Rows from block 6 of the audio encoder of a small encoder-decoder audio transcriber, named by matrix and row number. Rows with one number belong to one neuron. Each number is 500 + 40 x the weight over its row's rms, rounded and kept within 0 to 999. All counts start at 0. Numbers have three digits each. After the name is the row's rms in percent of the matrix's.
After each neuron's rows are labels from the 100 clips, of 14976, where the neuron reaches its highest value: "top examples" is what is common among them. Only what is clearly more common there than usual is listed. The data: Morse code for random letters and digits, with fading, noise and interfering tones. In brackets: how many of the 100, against the usual share in percent.
# fc1: MLP up (encoder.blocks.6.mlp.fc1.weight, 1024x512), inputs 0-255
# fc2: MLP down (encoder.blocks.6.mlp.fc2.weight, 512x1024, transposed), outputs 0-255

fc1.428 086:500500454500500496500500482500500565543500500500500500500500493589500500546470500500451532507500500500500518500500500567500500500550500485500478500500401411398459416522500500449500500515482500500568500500581500426461500500464500500423494500559508500500500500427541516445500364642582500500492525500577454500500500549452462500500500500500500533500459458500500452500500500446500500500581562581474500525500500527500548500500500500500500539500515460500500500500552546500500500446500405500457500594500500500500533500578493526538521397500526543500483517500441500500500560467500551552500456440500500500500539500500500475500500498589500500545568500500500500500500500500528410500500554500500500500495480500589500500500491500500510415500500484418557416517500500484500500499447438
fc2.428 089:525500572590500500500437500387524500398618500500500500500500500500500500500500544500500461500500546476530501500535500588395512404544500500500583500500507568500563600586563500460408500500541393482500539500500500604500500417446558393500594500379429480436500500500500610523500458508452539500412500500500496544487435500496594500500500519500500500508500500500500500500609507479500500500500419500459500500524470470500500500371500568500500500500500500556500500500439500500566500381500500440500523539453500500500500562500532500500500556457520443500500447500513462511500555500500455514500500408492500453373605500543500500462500503500451490500500500464500500500524500474500485500500466534522484500500500500500500574500500538463500500500498500500500522500587582520500494550420500
top examples: fading (69 vs 30.3)

fc1.389 107:450546500500500500500500515473500493440546500466500442500515500500500432554473502500500470437406500500500573500500500486578433433500500543474567444500531500500500552500511500507500500521500545501477500500500500500412500508535523458500500438520463500500500578586500500500500500500500494500479512459500430500500412500495481500500546500421500500599500516508500547373500503500500500500500542420500610534555500465500467453500408500500500526500443507455508500500587500514500500517413500500521437500500543500522513500500441514500429566621579472502563418565500500530501500532446500500445500454535636522500500500500469500500512500578470442482464418466428500500545471464500462536500561555479500500500500487500500482500451471467500500411523445485500500500485500399500500514500500
fc2.389 093:500565623498500500500500500509500668407500500500500464500500410500531500500533500500471500505500519500490500514500500402500500500500500500453500500527527402527500500500500500573627525462532491482424516597500500487500515500500524500432500500500425527524634579500500500500550500500500500500500540446500500500500448424500550496500500447503500500519500500500500500470500500500500500500500549500433500413500500500500480500430500500500630521500533500540550500500381500538592500461567500446500500500500503500469458496566426616397516561500500368420500500500534500500500500500413500500500460500500500500500560500475522500500500500500471504469500549500500500500500435500535500555500500500500508500500500500500500500345489500500500500459534532500624500520500595500462500500583440
top examples: speed: medium (79 vs 33)

fc1.667 096:500482500500500407500390471500500525467500526500500515487588516500500488528500585500500500462491431500500500517500500472500500500500500571462556500500500500398518500517500500500500504500514500500500559459500500517506603500449500500475469535518457411500500500500500445500501583406500500500450569502500480500449500500551505500500556527500510500539592500500500522467494516500500500484535500547416518598500460500493508500494452500500517500555522500541532500500548438450441358561500556571502500500500500480500470500500584500555500500413482507500415500528500549500500568497500500445525470566554500500396500500500500500500417500500500500571500500499384500496456493500476500500446500500500451557500541500543500500500500500500463500582500460516500517500500500533460500500500524
fc2.667 100:547500552500500535580375487500500500504500500500500500500500500500483500500500500500539500500432500500500567485519500527420518571558500500580500500500453500409500415500420500500456456591500525429500532457500521500500454500500500459500500500500552404500500584500500500500519500422500553500500500500497500471447500517500500492500500660500558509500500500528444426500500390515500500500448500500500500500536500505461500500566427539500500505515500525537457500500396538500500500500522500500500497490500500443500407500500554571500493449589500579500500500500558468500500500516484500419500500571500500497500468606557500500531460500500441531500601565433500550500542500541519541587499374500500571521621483554636531526464484500547500500503500588500383500500554500523557513500632500
top examples: mains hum (64 vs 19.7); tone: middle (64 vs 33.2); speed: medium (61 vs 33)

fc1.742 110:609593500500437500478429500447500500500500500472500500500510500474500500500500500500564500515500500472500581476446500500492500493427568572523544500500500500500428494520500437491436486500500485572500472500502531381500500500500475521500459488433500500400433526500500456500500446500457599500500500485514498460500568520500536544500449500481532500500500465554586500500500500500419500500500500500403450472500500467500390500397550561500500500382500500500563500500500510500500467463500500500565509481461457500548500500500501620461500500500514500500447483411500500500500466489519500471500500559490500500370470500560500627500500500500500432500435503500500500558523500500563500500500500500500578500500345465500474412500500561500500483532640512434519505467440459500500492500523500
fc2.742 100:500504492493449500567500500379550500467468500554500451560500572446500461448500496490500574500461476500500500546536500578580500500462500500532422500472500500500539578464500500539482578500498500500500550500456500487631500413517500500456500500500423500439500500512523500500500500500576591500552575450521527500500465500500422500496572500500500500500570488546500500490500541500500412500546500500450589500581442500500482500519463451500561583456500500519420457516500500500500500500446531456500613582500443500455465500500467500500500500481500518500500500525572500482488500500500500485500484490500530459414383494500500500500500500500527500500500463497500446479494500551557494500500500504500500377500500474500534417500513500500500500500438500551605544489546500482500464500500500
top examples: speed: medium (75 vs 33); mains hum (49 vs 19.7)

fc1.9 106:500500500500500446510486519533495500500504458500500475500500571417463500465620500500500500500500477500500500500500500566447500500524500439422422500500456500490500500372438430456513399500518500500500471389521418466525581500500518500500420500500500500512505482504500566500500500417500500426418496500406469468567500424500412500500454504544500466450559500405577462500500500500500500500500511500500546523500500500500500539464500500500449496478500485459412491447488500500472500451500445482508440420445500500486413561569450500500500500413508500500493500482500500500475523500517500554465544500460485500450530500548517536500527500470576500500500500500487527500500470500451500500500500514505500529500500598487532565500500573500479553459500500500419493481572448456500386539430500
fc2.9 095:475500526467434500498436500500500482498544421526500500580359460500597514500500500500510500500543500565559483317466524500500500500500460500500500500533482496500452616500477500500527525500500500500574500500573509500500500500415461500500453509446449500579465454500500438500530591373500455500500500542493500500519314500500500478516386500425491500425500500500500444489500570500500500500500500500532500454500610500408549500500500500500479528500500500542500526500465500554500446500537452500500510500500500500500500447500596500500500515500529483500390494500500482500631463538487500500500500500500538530519583500475476460500512500498574500500500500516500550500524469517500488500500500500439500500511421500519565500496500444500500549500500500520500384411500500500500531455500500
top examples: reverberation (82 vs 15.2); rumble (43 vs 19.8)

fc1.456 103:580500500429604500500571500490500442520500405500553507509500471495491393417500500500500412588529446500500494563500500500500430513448500547514440500467500500453500500500516525479523500491500566458500453500500462500451500448500569574416451400452500471500500461542500500535500500479580500488466500444539540549448523500584529469500500500531500475500473500500504500500454500500477500500556500500461500500587439384477511500500524576449461500606522500500470407550409497500463555573500500500617413522500500417500446484573500500519500522577588500499500500406574601500500436517500446438500500500431500569500500500500507500403500423500500617500450500500447578451500500472500537545500500564500500512500500500426500500526440493501471500500559522500500543500430500543500500538500500
fc2.456 099:500500500428500611451500500500399500441501434500500442500434500500500507590385477500435462519500500500500500500500477500537420530500500500434402495500480499500500500448500513531500500421500369520500500500576500500500500500500449571403500500367500491500500500500469578513500500552500552500500497509500500500500473471500500478608500508500451481500454500408526500463500500500500500474500519500500500500500561500360592500580500413501500500489500428584500457500529468554531485480558500517451452512500500467572500500500500413500548475567574500526500500500460500500520601407508490434500500500500474399596500492500500500500569500505500500476500506526415500411500546500500408493443606503500487463500500592494500500585586548501571500582500500500500420500438560500500439500534446
top examples: speed: medium (62 vs 33); rumble (41 vs 19.8)

fc1.735 088:500500500500500500500606500500571500500515434562513462468526500520511500529500500500486480399500492504510500544500500535549535558500471561527519556419500502415500563554455541584393440500500500500500458500500500461616380500500440483500428500500532500500514500500500579500500509593500628503500480567504500500500500442500500489470423500470457554476502591525408500501602464500500473500500500510500500538427463500541481470531450523453517500500500500553500450500431406549500500518477500411527500500500502411567518514500512551564495500589470500422460539389507500500488500484500500500500500509500636500459409500500523500588500500540500507500457500500480500500500500500500508500500500514526500500500498500569531500500500523500500575500544466500500500500418464500475500500500500
fc2.735 084:399500500487500500500521484500500500587500500438500523500391500500500438414456440673500492500416500593508500520500505421500555549500500500500501519500500500502500500494500500486575500504534500432460500500428492525500571496500576500500518530500435500484556492446500530480490500500500411500500539500326508500500500500500424500500500500500511500500500540529483500572500500500455500469500500500500569531435606513399500500515500497546440500500576598500502500500508500512500500500446544500500500500500530500500500480602500542529500500500435500500500500500500500500500454473549500500500500500500590500500557387574530451500500500547528516500505498500500500431490437479500414577500500500528419500457500416500561476561500582469500500500462500500500473521430500500500516500500503
top examples: speed: medium (78 vs 33); tone: high (77 vs 33.2)

fc1.238 097:542500500421500500452500500500500500500500500423500572500500500542562491589500575515517568495500504500500479558490500500500500500500500500500500566563500500501500484541562500521500423500500500500361501500500500500500500500500566500500484512500500500454500500500500500500500500500500417515500500500543448466500422412509447456500500500500554562583500500401500500575500569500500500520622420500500546500500500500535500531416500583500446500500484575500468500500500500500500500500445500449487500500527500443500500500500376500500500500500500526500595439473500500557613428509500492500500549500500500500500500500488449539500500500500500522500500480430573536500411500538500500497500447425504472563531500500448437573561511500428480500500419382500550575439500500545500500500500561
fc2.238 104:524500500561500554513500500459473501500599425542434599500516500526592564428500539500429500500402500500449432500492509500477429500500500500492550472500480442552511466487531424500534540500453500500449500569468503563430461481538443500580432473500500523500517443500500458500408500500581500500434572485500447500410401500500500451500500481523500500447500500500500396538486500500500626500471500500541500500500500500500415475446500562456555524604500500500500500500540500500500583500500488433389500500500576505500500530500478500500500500500500561556457500433491512500561528499500453491500500500433555500500451500558500500546540500500477500500500418500484500528500500500500576500482500500500500477424500483500500594500500500577455500552500554522500500461478500505500526500599578
top examples: mains hum (81 vs 19.7); tone: low (76 vs 33.5); speed: slow (75 vs 33.4)

fc1.268 105:500500500430536500544607500500500500500500503516500525435551500530484500500449500500500500540500427411500500500425487466500500534541475583500417500553547500387475468541500540500500430403500485482502556500459468500501500470500516542497500500522573563405563500500500500424500500500534421451500500500500462452436500472500486500535500556500490500564500500497463424430457500500500500501471500588570514499500500500516500458604563569500500500471474536500500545500500540500431500516500500432458500527495500500500427525451519500561500545500500531432500500500440500442500500469500500500544531500454500555537500393475515500563579532411407556500607500500470500575500492430390463485500568419482498500500500500500500500452500500483563465500563571557500453500515435500500500500452500
fc2.268 110:554474500543500426500461430502492500500500593432557397464500503547435500500453500500500458461500488500500500500500454439575397500569500500604514435417493500500500595500500490515500500480446500500500500568440523500500500500466500464476591502500500500597488500498500500500500406500500509500480463500560466405535500475500473556500500500499500500500500500476500500500514446500585447481513500453452500480480452484395500500479500507500500500476500500522503570500500500500590502611530500500500500500500412500500500500500500500509500500559492512555478406500454472500464449500500546577546542500481500500511500500500524500500500536500500500500441500504500456500500560543368500582500543500500500382500500461500410500606500504484548500500455500500555500427486500481500500520577519
top examples: speed: fast (89 vs 33.7)

fc1.747 096:500347500500555537517500446500574506500500500549381500502450562500500434500500522656458612500500500500500500500500500500395599500500500464497429500500500483533500500564500452500500529508499500427500500565500425515480500500532500461390439481500505500588500500500500500446518500504500509533542500516467500558500500459502504423544473466449500500500500500448464549500499456533500500500500434394577405538500500500420526534500538522500629454500554500500500519484423409500481402467500589500500642466578500529529500500500500498480435500466467500500433500500500570500492522500500436481500500441500537500500456500500473606500442500500500492500580566500500500505500460455574492542549500515500500546478523441438500500500534575441500595500442500454526442483500500497500532441476500
fc2.747 101:500500466500500433409550511605500500516500561500457460431536500500500430500533500500577523500500491436500483417565543500500500500500500500551497500500500538500601500500431524500490460453500572535524617483500471500500500473500520500500500373500421500423527500500548500448500579453500500447500500500514500500489500500500462394541419500500478455500500545500497500467500545482529500500419550500500520500458494601474500498500463414542561500500500500500471500500500500500601500500431578500531500500420500461500490529500523545500500488489508500500565500500425500500527500501619478548616438552500500500540585567500500500496481408469480421500500492500567500500500500500369442500500500425511553522571500541500500474500464501538514538500415539534483412500435496500438477500500437
top examples: speed: fast (97 vs 33.7); the character "5" (36 vs 12); the character "4" (30 vs 11.7)

fc1.596 095:500500376478423488500500500500392500500498420480500440588500500500500500465411438500448500523447500500562510510500500438500500507581508477500548500500500500628500500500500569500500445500420500500501500539557487488500500583500474424442500496500468500500500500500500500500500502500500500523363500500439500532430513515534500500467500500500508593592500500564500529562500500500500500431573500500500397487549540500500523448453575457467525519500500561527500500500500456516541500500444500445500500500500500500452493437500500598444477464523524521624529500500500572525500500500494571500500505559500461453500500500500500500500607499500500550500500576480500500551500446558500500500430500531450455500373520460500500426519500462500507500500405500557500500500500483541585521540500594
fc2.596 096:537500500562500560571500547557500500500500500504500500500369500500541500500410539419500437500554500581500486500490524594472554595388495500447414500551498456473481500534500548444500441500500499500414500499500500500500500549500500532570542564500577500500500500535439500585427518500500532500500484433500584573500500500458478466500419504500489500500457585500615526443479555497500500499500475500500500500505549462586561500560500500500500502500603500571500488455500552575500568500464492421526583432500566565500541543597579500459500471500546500500454546500500505500500419500547443500500488500387500500500437454461500500500435498500449500547567500492473519500445446500483556546583476484500607518492567500478500463500500475500500490524513500500521500500500500500543417500554595
top examples: mains hum (86 vs 19.7)

fc1.236 115:500544543465467500500547500493509596500500500509450529562494466500384557429587500500459449561473507500559565500500445395589478554500432500500533405500500577410528500500452500500500500551500500461500500485500532500500514500421432572535500517500500439500500500500535485499483477535500606500576500487500500500500422500533500500494413500500401500472500500500500500536500500500500500562561500500500452500500500487500500500545500500500500398530477500549438500465500500500500408442473472505500497500500590500480500499500522500500555467537458500505500500500500500446500500500393461396605500503500500425518423500565529487459500567463484469581506505500500486468580500595500480371500500500500544500487500500524500500500416472500500445459500441500517627500477426500500500500448604
fc2.236 108:534500500500500510500492500442572494500500549532464509525500500500500500497528474408500495559585434611509545500472500500535500412576523500500480531500504500524483466500513500500445471500500481500554500470479500497500500500468480449500500500402450500500481591500500493500500559500539613400532500500500500579456448444500500378500518500438500513455500500500569500500462439432500500428499491465455556551500500606500500461500500500466514618544613500500459558449440500500451500500500500500500565509497500422410500547515500500460500500528568500500622500470524561431500500475500500500538490435451522491500500500500500500500500500500500515500500558500580500500526500457500418577500615532464567508500491498500512446500500500547500500500500500531431500500509462500565505500500473
top examples: speed: fast (89 vs 33.7); tone: high (68 vs 33.2)

fc1.522 083:500600500500500500500500574529500500500500504478500521500500500486381500582500457500500500500500500463479574500469500500500514569500409490505500500528500500525500500500552500540532441518500500410500438500441487500500494500531500542500500545444500500500500500342500498500500500528500500498523500500582496500525500500500500523551500500500444474577500563525500500499563563453438502500500492518419479500500504500500491500500499456500500462431500475500501463500500646500500572515500430518500491440500448469500443500500591547500384500402500500500500544532500530500500500468399442510535547475500464414500500536500502610430500500500534500414500500500500500443500563500500467500500577504500529500500558393434500500500500536500473500433500555552500500500500442484500528500529462
fc2.522 088:500500515500500500500500500500500500465500460500627500442433509500584423500516500494500476604546500579589519500500500500500500500468611500500489559500500500500476500500479435503519500500500519533541500500577500652489500463500500500500500541459494500590456500426558503443500632500500545500500498426449500500500441500500434485500500500499546500500478500500500500500562500401485475516500500589500500500500500500484500500531528459500497500627406500500500412526500406500559500499500500500500500488500401500500500510393500500500560524500603500472443500580500500500500500500393500500500500575482528500501581576500500400425500382479500508482500565500469500500456561500524540608601500500610515492500558500518482551554500493500500500500500443541500500444514500500500500500500500
top examples: reverberation (34 vs 15.2)

fc1.720 098:500500420500463500433500519525407500476457500500500500431500511500488527500573500500500410500376500443500500500500500500517500500500507568500567500522500500500500500500500491500500500547500530567500549452500500535567510500500504528632485508500500500458555591432500489500585524482451500500411431550500482449550500500500465458500500500500500500615529500500500588438560453500500457500433466500500500581508500477500500500500402500421499500482456500518333500500500500500500451437500559500500500531496500567500582500500500494460500492573515579500500462615552500499500486500500504482582642507523500503500500500581500500544500500524498407546486471545396448495500500478453500508557500500522396557559486486500484500500495500555488500492603500500512448500500608542500500416488466
fc2.720 102:553445364500500495500564500444507497566517500500475459584500500462608500500522436500500502500500522500500500393500413500500491500490500553500450456500546500500531438500486508568524436500415547555500500434458582500531604500492500533500551528483451652398500500500500495530479589464441500523556498477501500500522465500500417500500434500540500550500500500478500496500500500500500518500498500538500500500500500500500525500500568500519500500362500500579500500500518500549500500620500493536443500497462500500537541400500500617500500452523516404500500500500500500500492500500500500500552479500500414500500500500504500491498509500464548468475500500500594500500500500429500590574500500478470544500477590500500500500500500548500500500439387500501497534540488500500500500567500500
top examples: speed: slow (61 vs 33.4)

fc1.200 114:572500578445366500500500500500529500500500487500500578565455500500495518500374500528500500500500555576471500500606399574500500500473495500535500417500468500545500405500500500531407500578500500500612539579543473500444547500500529500500500500500500500474500445500500500580500500508500500500531542500553435534500450500500500500519500492500527396500454508494500500509527500500440500500500432500500505500433444500554461479500500583389500456494500609467425570615500500523468563500463518468464500504500500453500500543418425521500500563594500421500500500500388424500500463505500500500443580560540500534500547432502500495522500500568422594467500447500502500500500489500500565500455466500500566620500500500500500438500514500490516445500500559500500594500500500488500446500489500
fc2.200 110:466507497461500500500498500602555576500500510495500500500500500490525500500500542572435500500457517500500402426573452500479500475500500500562472500563500559500500508500423500500511500500500602500456500404500500500395417500495500500477504514500500556574592526449500494500500548500426500574451491500500536500444500491541500500584500550461460638491405500500543532547500437376500488521500424500466456500433500500533410521500580500546434500447500476500500476554500500444474500500500451500500579416500504513536500500536500480500491500500500524519414500500502513574502405310500500500516535500500500575503500500562491593504557466500500500459475500561601500500500500500424500500500397500564500455518500500441524552500500500500564437500500500439500430500500500500430566500518500
top examples: fading (68 vs 30.3); quiet level (65 vs 29.1); reverberation (57 vs 15.2)

fc1.266 092:500422500492500500486469468550525500500419500500500529539500500559501500500500466557529500500500500500500500529499500500388500500459500553477391512412618497486500500533500500500500500475500500493546414500475500535379500500510500500500500485448500500500500395580500581435543500362461643500408510410611500500478500500500500500476501500500446409479561464500481520527500500529500500500500500456500500500512546500500458500500500500432517476515500539576489593596500437500500500457495500640428509553500421500500581447500500444500536500474500474500500457500500500500543500513500500597500472454500511500500500508500490553500500500500533523500500448500500488500570500498466500500500519500413433500500500451500500484565500500500558452500500500500436423500524547500516594468500534
fc2.266 090:592516500500500500500480500500500500478500500500500514500500500492452500500500515500500459537431500480500479500500500571484500500531500500500500500506528506486546500506555506500500500451469592379500533500500500500630464513576500430500500452506500500477500500500500479506534492500515554600572506500500479505500448409500500489500500451527652500473500500584500500606476500516561500500500500500500512562542500500448517468500500467583561500500437500500398532613576500543500500418495500500538463549500500500534556500500500500535500476500500447500537500433500444500500557397500500559500571500436500500500555500500511517500500435540462451546500595500500541565437500500500513458500500500500493538556553545530500500474500500500500500500500580617500587500500500581482500511500571
top examples: speed: medium (82 vs 33); mains hum (58 vs 19.7)

fc1.348 091:500471530409492571542500551500409526500500500500507457500500531500500542500605500454506446535500588500500500504500500389500498511504457500500459569529500500521517500505500421500500500500500474547458461500500500500500500500500500500500500500427500500500500457500538429485500500397436500500456500500500500475500524500500500585557500500487500571500567478469500500592500500553465419556408500500500440486500500571500500580435500513445501545487492500497500521500500407527500575500403484465500500423500601500547584500500500437528500422583500532480500510500431490500500391443505500568500500500500596500611564500456500500500574500400500530500500433500417534468572500500500547548500500500591514500500500500437585500500500518468505500552489500500464514500486420500500500546500500
fc2.348 097:500500500500545500500500500564547500535473555500564500610500500562500500500412447515473536500500412500500445553500500500394500507500517500500500433526404500587547500500500536500523480500500522500500500448534557665490449495364475500500500500500500583500500500501500500559500500500500500500485500421452500535412500500500500500422533471500540500499468463524500497550475500559500381394578487500500500500500500503507668436541500500430539500500500510561487500500500569500500500500500480500462500437452500500500498499500443456384500500500555500394500448500519500574500500500500522511500574518519569379500500533500500500527500500500500557500500500500500500500469461520470544511500555569500555500530500572500492500500561557500549500560450457500500500500493500500500490499538500
top examples: mains hum (60 vs 19.7); reverberation (44 vs 15.2)

fc1.420 069:500500500500500500500500492465493500500438493500500500472500500500500496500500507441505442500468500620487500500480534426500611500568512529500500500470500500500540500540381500500500411500478526512500486500500500500427500500500500489466500500500500456500500500522587500500395500500500455500590500544500464500506500500415526435500500500510500542500427500388500500500548500465500582515500500422435500500500498500500500500500395462500500585520458590500500500500500500500461500500541500500500479500500436503549500512513500623500429500500418459500500500500600500500473500500450500500500500434514500500598500500473500532500500473495500500532500500500527562500470512543580538500538500424529500473500481569500567597611464500440500553577500434500500500500500631435500463482553500
fc2.420 079:500509500500500500500474500426500500566496424500500500500500569566500500500500500500500500607476387529500500577494588500500500500500500368500514512500500363387567500440500389449461471500499448500500472500500472500519468462417339501500438500500500500500500469512539500500518502500500500500399500424483425488523500374500544506510500500534500500420454452410500451552500497500500502500510500427500539460514500540381537500500500500573541500538500483500424500500500500500500500511551585505500492500500500500500500500512500500500500500500500500500564500500500500500500559584500541545500500451527481526500581500500605500500564500500468479500453500500500500500511500500475500468523538500500555500484500532500417512415500471540500500500500500488521522478400601500617598500500501
top examples: reverberation (100 vs 15.2); mains hum (57 vs 19.7)

fc1.690 117:500500500504468500504549500499471500582487459432455500500596500500436577538500500449462500500483500500500517541480500459525509538534498387500500448500424475558475500500449571500500500611500500442411500616500500500434500505500506465500544500500454460442490500500500602494564500418485498585446406500500549464500387500500515500441493500500500558500500500387500587500500500517500500500500500393500521468486500500571464607525500500602474500500500594476583500415429418500467500545560500500500533500500500488500441476556463500500555500457500473533500573500440500485500500523509412500418500543485640448500500534500518500500500510512500500500483448500485500523514533546500475559450500500523526500500468500500500500560607500500506548528500500525500552500500500373502500500500553
fc2.690 114:448500506464500532527528500441500408449500471462478500475570500500549566558492500500550561500500500514439500564456500469479512498500481443500500516500490467500500514500500500500584500500500453500558562513500420500435482438464500489500500500500350447543500470500500500496500500500449500448500500493412448473529482389500500500527500590459500500500500500422498365500452500524500507559500447546468500440445578508641500437566500491540500413592500500500500650500515500414500531500537500417551500500500431500513500388500500550400517608500498500500500573500430500557404430508459500500424434483540534500500595493419500444500431500494500459380500500512515465581560500488502529500571573500435496500500471500500500500500489411581500501515500500500458500500500500500500500497448500
top examples: mains hum (46 vs 19.7)

fc1.678 086:479487541458498500445572500407500500518519475500503500549401499500500521500500500572500500500500500525500500512500500500500440477523597500509500500598500447427447500580506500501500500487421483494559500553500499500500500500500500500465500513469406560500500500464408624500500500500461500447500500602500500452585500500540549500551558514509500445421500466427500500500500471500500500500452500500449564612538500387489547453564457500508445558500500430590500504506500500500436504500547500504585456481500500457394529500454609500500440500500438428473500476500500500460500516500500500478500483500446446500538440550532405500483500378500526500500500500493500487500469500500591574500469437571483500533500531500506500507500453500500465573500500500555580500500443489500397500458500500
fc2.678 090:500504529500500596596603572526500537500612567500499607478500500500606506500500507557500500570500571522500500444493500432500500500500500500500500500436500500500500500527500463489500500516451500502500602500500500545361466546497541500500500479571500500488500445555500486614500500500419589500500527500500500429500500546500500500500500445491500500500450496516619450438500500392500475528409529500512446500500552500500500500524406440500500500500540500500526500500500500572480423500500501500500500500533500500460541500509500500452474500469500574500500456445500500575500500500500515500500500500437415432489500500464539500500500500483500526500484500500500500427500500517500465497500591550604462447535500500500500540500500548500548500610462500584500500553500500515607511500539474
top examples: reverberation (57 vs 15.2)

fc1.306 097:508445500603577515500349524500500500500443483411546467500500536393564500456525500500500415587500459500532451529515500500444500500500500500500500448415500433500458506500500500500564503500556500500500558560438500500500517500476500500500500532500438500552547515521564393560500597564500500621428483500651490560537567518580453500480464500500494481459475500581485446500483500438558478500500500500441468500357548500500597500537565500500500500411560447500506452500481528500593500514500500500549500500500500440500564500439499500488457500560500500542464500500421502500536500500606477432500500522500500464569427463550500460500538500487460507596596474500500497469485499500435500500565500543500531500500500559500500500500484500536511500512500493506557500530500414520460500500500500
fc2.306 099:500561500467500565503523477465500500500500518499450500444500500500500603500505500500500498500500402500421502603500500443500485500500500500500500582500500500500564521529500500544500510482426525499515500523500500557546442562500500500500500433442617410567500500500500530500519500571364432500500445500575455501476550500458453462487500500500430483500500500500495500467398552500500519487505500488500500500521407461492599417500546500553500500416571500500420431499500500500487500366500606446444440477462596500500437500496487500500500547597468500424500500365500484500500455500500500525500439500500500500500500500575500500415480529500423432500544500500498467474602500508500500500495500519463500435488500500500515434580500430435500473617500500535530500500500500442527498500533500
top examples: speed: medium (65 vs 33); pink noise (42 vs 20.6)

fc1.244 098:500500500500486500500452415517500500500452509500539500500500595500500494500500561500500500500511500514480500573500500500500456593544465500500565500422500507500532500500500551451500500500500500514362500500500500500500500500500500453500561431500500400500487453468500500500500577422500500500500500500536500500482500514500443500607500445500379500542461485556500411500500500500500540509500447500500500500595500500500484500500468600500500548500478500519500500452490500500510590493475500500511505500564500546500500500500460500577500481500627500500584506561482536500500500469500566489500500500433512504460543427542500602569545563588588500513500500500476500598532450554500614500500500500568500500500481500500438332500485491477500500500414500417500521424500487500500514500500539
fc2.244 107:459540500500520500500442421500562500518552584555465532500500458500472500585499500500468500456500500536466472500451460500478524553500543580500441500556500500500415458500500610500528500490500453424481501542495421494473454500500569500500582392448500407589500500544498508527440500500500559500500500500595500500471432451500500500500500554500500534500500500500500585500500500544444500400500505398423500500500458507457500500467500500448571452500500500542500543432582500476500500563500361500554458467500500500396500451500500500500500500500511561500500500486483500447500500475466500433500558500500500512442528500599530500500479500507500500429555500500500500503500516500500500500396500424529500500500500525500487500500500521494500480555509471500542614500407434500598500540466500
top examples: fading (90 vs 30.3)

fc1.84 125:495483486500609515500500457507556500449500500500500412465500436500500500500557500453440500500509500471483500500539464391576500514500500500500500500499500500431500500401563537432452500478459397635521500500500559500484500500500500519500489498500539500500500615550598500500500500500469500471500489500500500500500500480500483500499500500555500574577447606500500500551519500500494465500515500500500473500500561500474395500500567588500484433500500500500513456482500500662500500506534500534521500500463526500500500523500449500531500500480500500456500500500459453500477500521515404500485500406522517500500560500500500500549500517518473477478500348500500567553500500535513472586588470500500500476546406476452500500629500500545500500500500500461500500444500500500539544503500500
fc2.84 115:626475515477494551500500552448500500500475473548500500430500500502531451500500487495575454471450456544500480500469480500582536506542438464451500555558503500463429474500572487500500546532500528500444521500495452535466541550384500500500551500537500555500500454500414500440508485500500417440500500542508410535500500500462500500500500500500500500500477500500500500469415500443480500419447500536457514526477486500459544500465531500500500516550500532519411545454500590571552600532500446440500500488468500500448500527472500500423500500392490468500500500582472500500500497500571500500500500476473421564428500500432447500500428500500570467546500588500500547518500464586402479500500500472500500500500500500500500500500500472500516602500506412500576500500500500526523430469500500
top examples: mains hum (58 vs 19.7)

fc1.374 104:500531500500530404500500521555544500514563557549500462424500500501464574495487500448500500500500500513500446561500500541532449500500500504500500513459500500500500530431500396500500476500500517546500537500463457432500388500471440645500500589563500501478500500517564476500479500500479500554500500456500566500486461500520469500430554500464588522566500596435511500462500551418500554528578457572500426500500500500544447500500500510500467500448500549427369505500500475534500500556500452500613500500500500500483524493500575500500468563500500602500500479502500500500500552471536487500500500500435495475500500576525474562500500500593518500500493500482500500456572500602500450500557519500500500500453500500480500490441500500380557500429500481500530500423500440556559487500438500
fc2.374 094:516500458500500500500500500403512500500453520500476500500553500426500423465465500500500500500500428470505657492519500500500494500500559500500384511480500500428582424500500440442550598428459500495406500500500488346447552500500479500500500510397500500459500457458483481492581500509506500500500431578500500507541544500500500665500475440408500500500500500500500500450500500500384499500500500500496493500500528500500500500481500516458500500500603500500487500500500573453534488526500541500500500524500500501500466500543500489454482500385500411445518393500519493454496572500500495500525500545500454500500396500527500500500500500545508513456460413500531592500482500500421500457524526500500517500500500500513509500500504508500500542500500400500551631500500500464444500526416500
top examples: speed: medium (82 vs 33)

fc1.713 092:519500459501500403573500500500564500624500500500500531500500500554498500564462482500446500500500456500500500500500500500500564472500500500500522522465500500435470462536500461500535515500500531500500416527461500500500500500500439500379500500453500500500500572500611531486500500413500487500500513500500449517485454432500500461629513536523589500562412500529532504500500524500471500500500500500508518500500379528532485500473500500416594512500474462500500501500454434500500500500460500582500500525519452500604573571476500422495449444485500483471500578500500500500500500456485513463513500500557573431500500510500472551504438508433500521447500500500521500526500454505500543554531519454512511422500500500500554570661448500500455449448584500500529500500593500512500386498451500
fc2.713 092:582379500500517500383500500426500481530500559500472500500500500563500500467500519500500500500574500488460612498500498500471500500438500533534426408551491500500563557500500495500500500500500500452469500497404500500449431475500491446449492509445428485596546470500508479500452500484500390511529500500500478457486509500543500463426500517500500435500500500570500500490500440504436500500500452500528513556500478457425500533500500500433587500500423445567492597516413500544500500500500500500500436539500500450500458500500500456500562500475500500500528500500500525500543513500500500564388491599500500500500425534491441500500528500500559500500500500575500435500541500539500500488435497500531539500500670426500500531500566500496515504466603421500551500538381500500440500406500528
top examples: mains hum (76 vs 19.7); speed: medium (73 vs 33)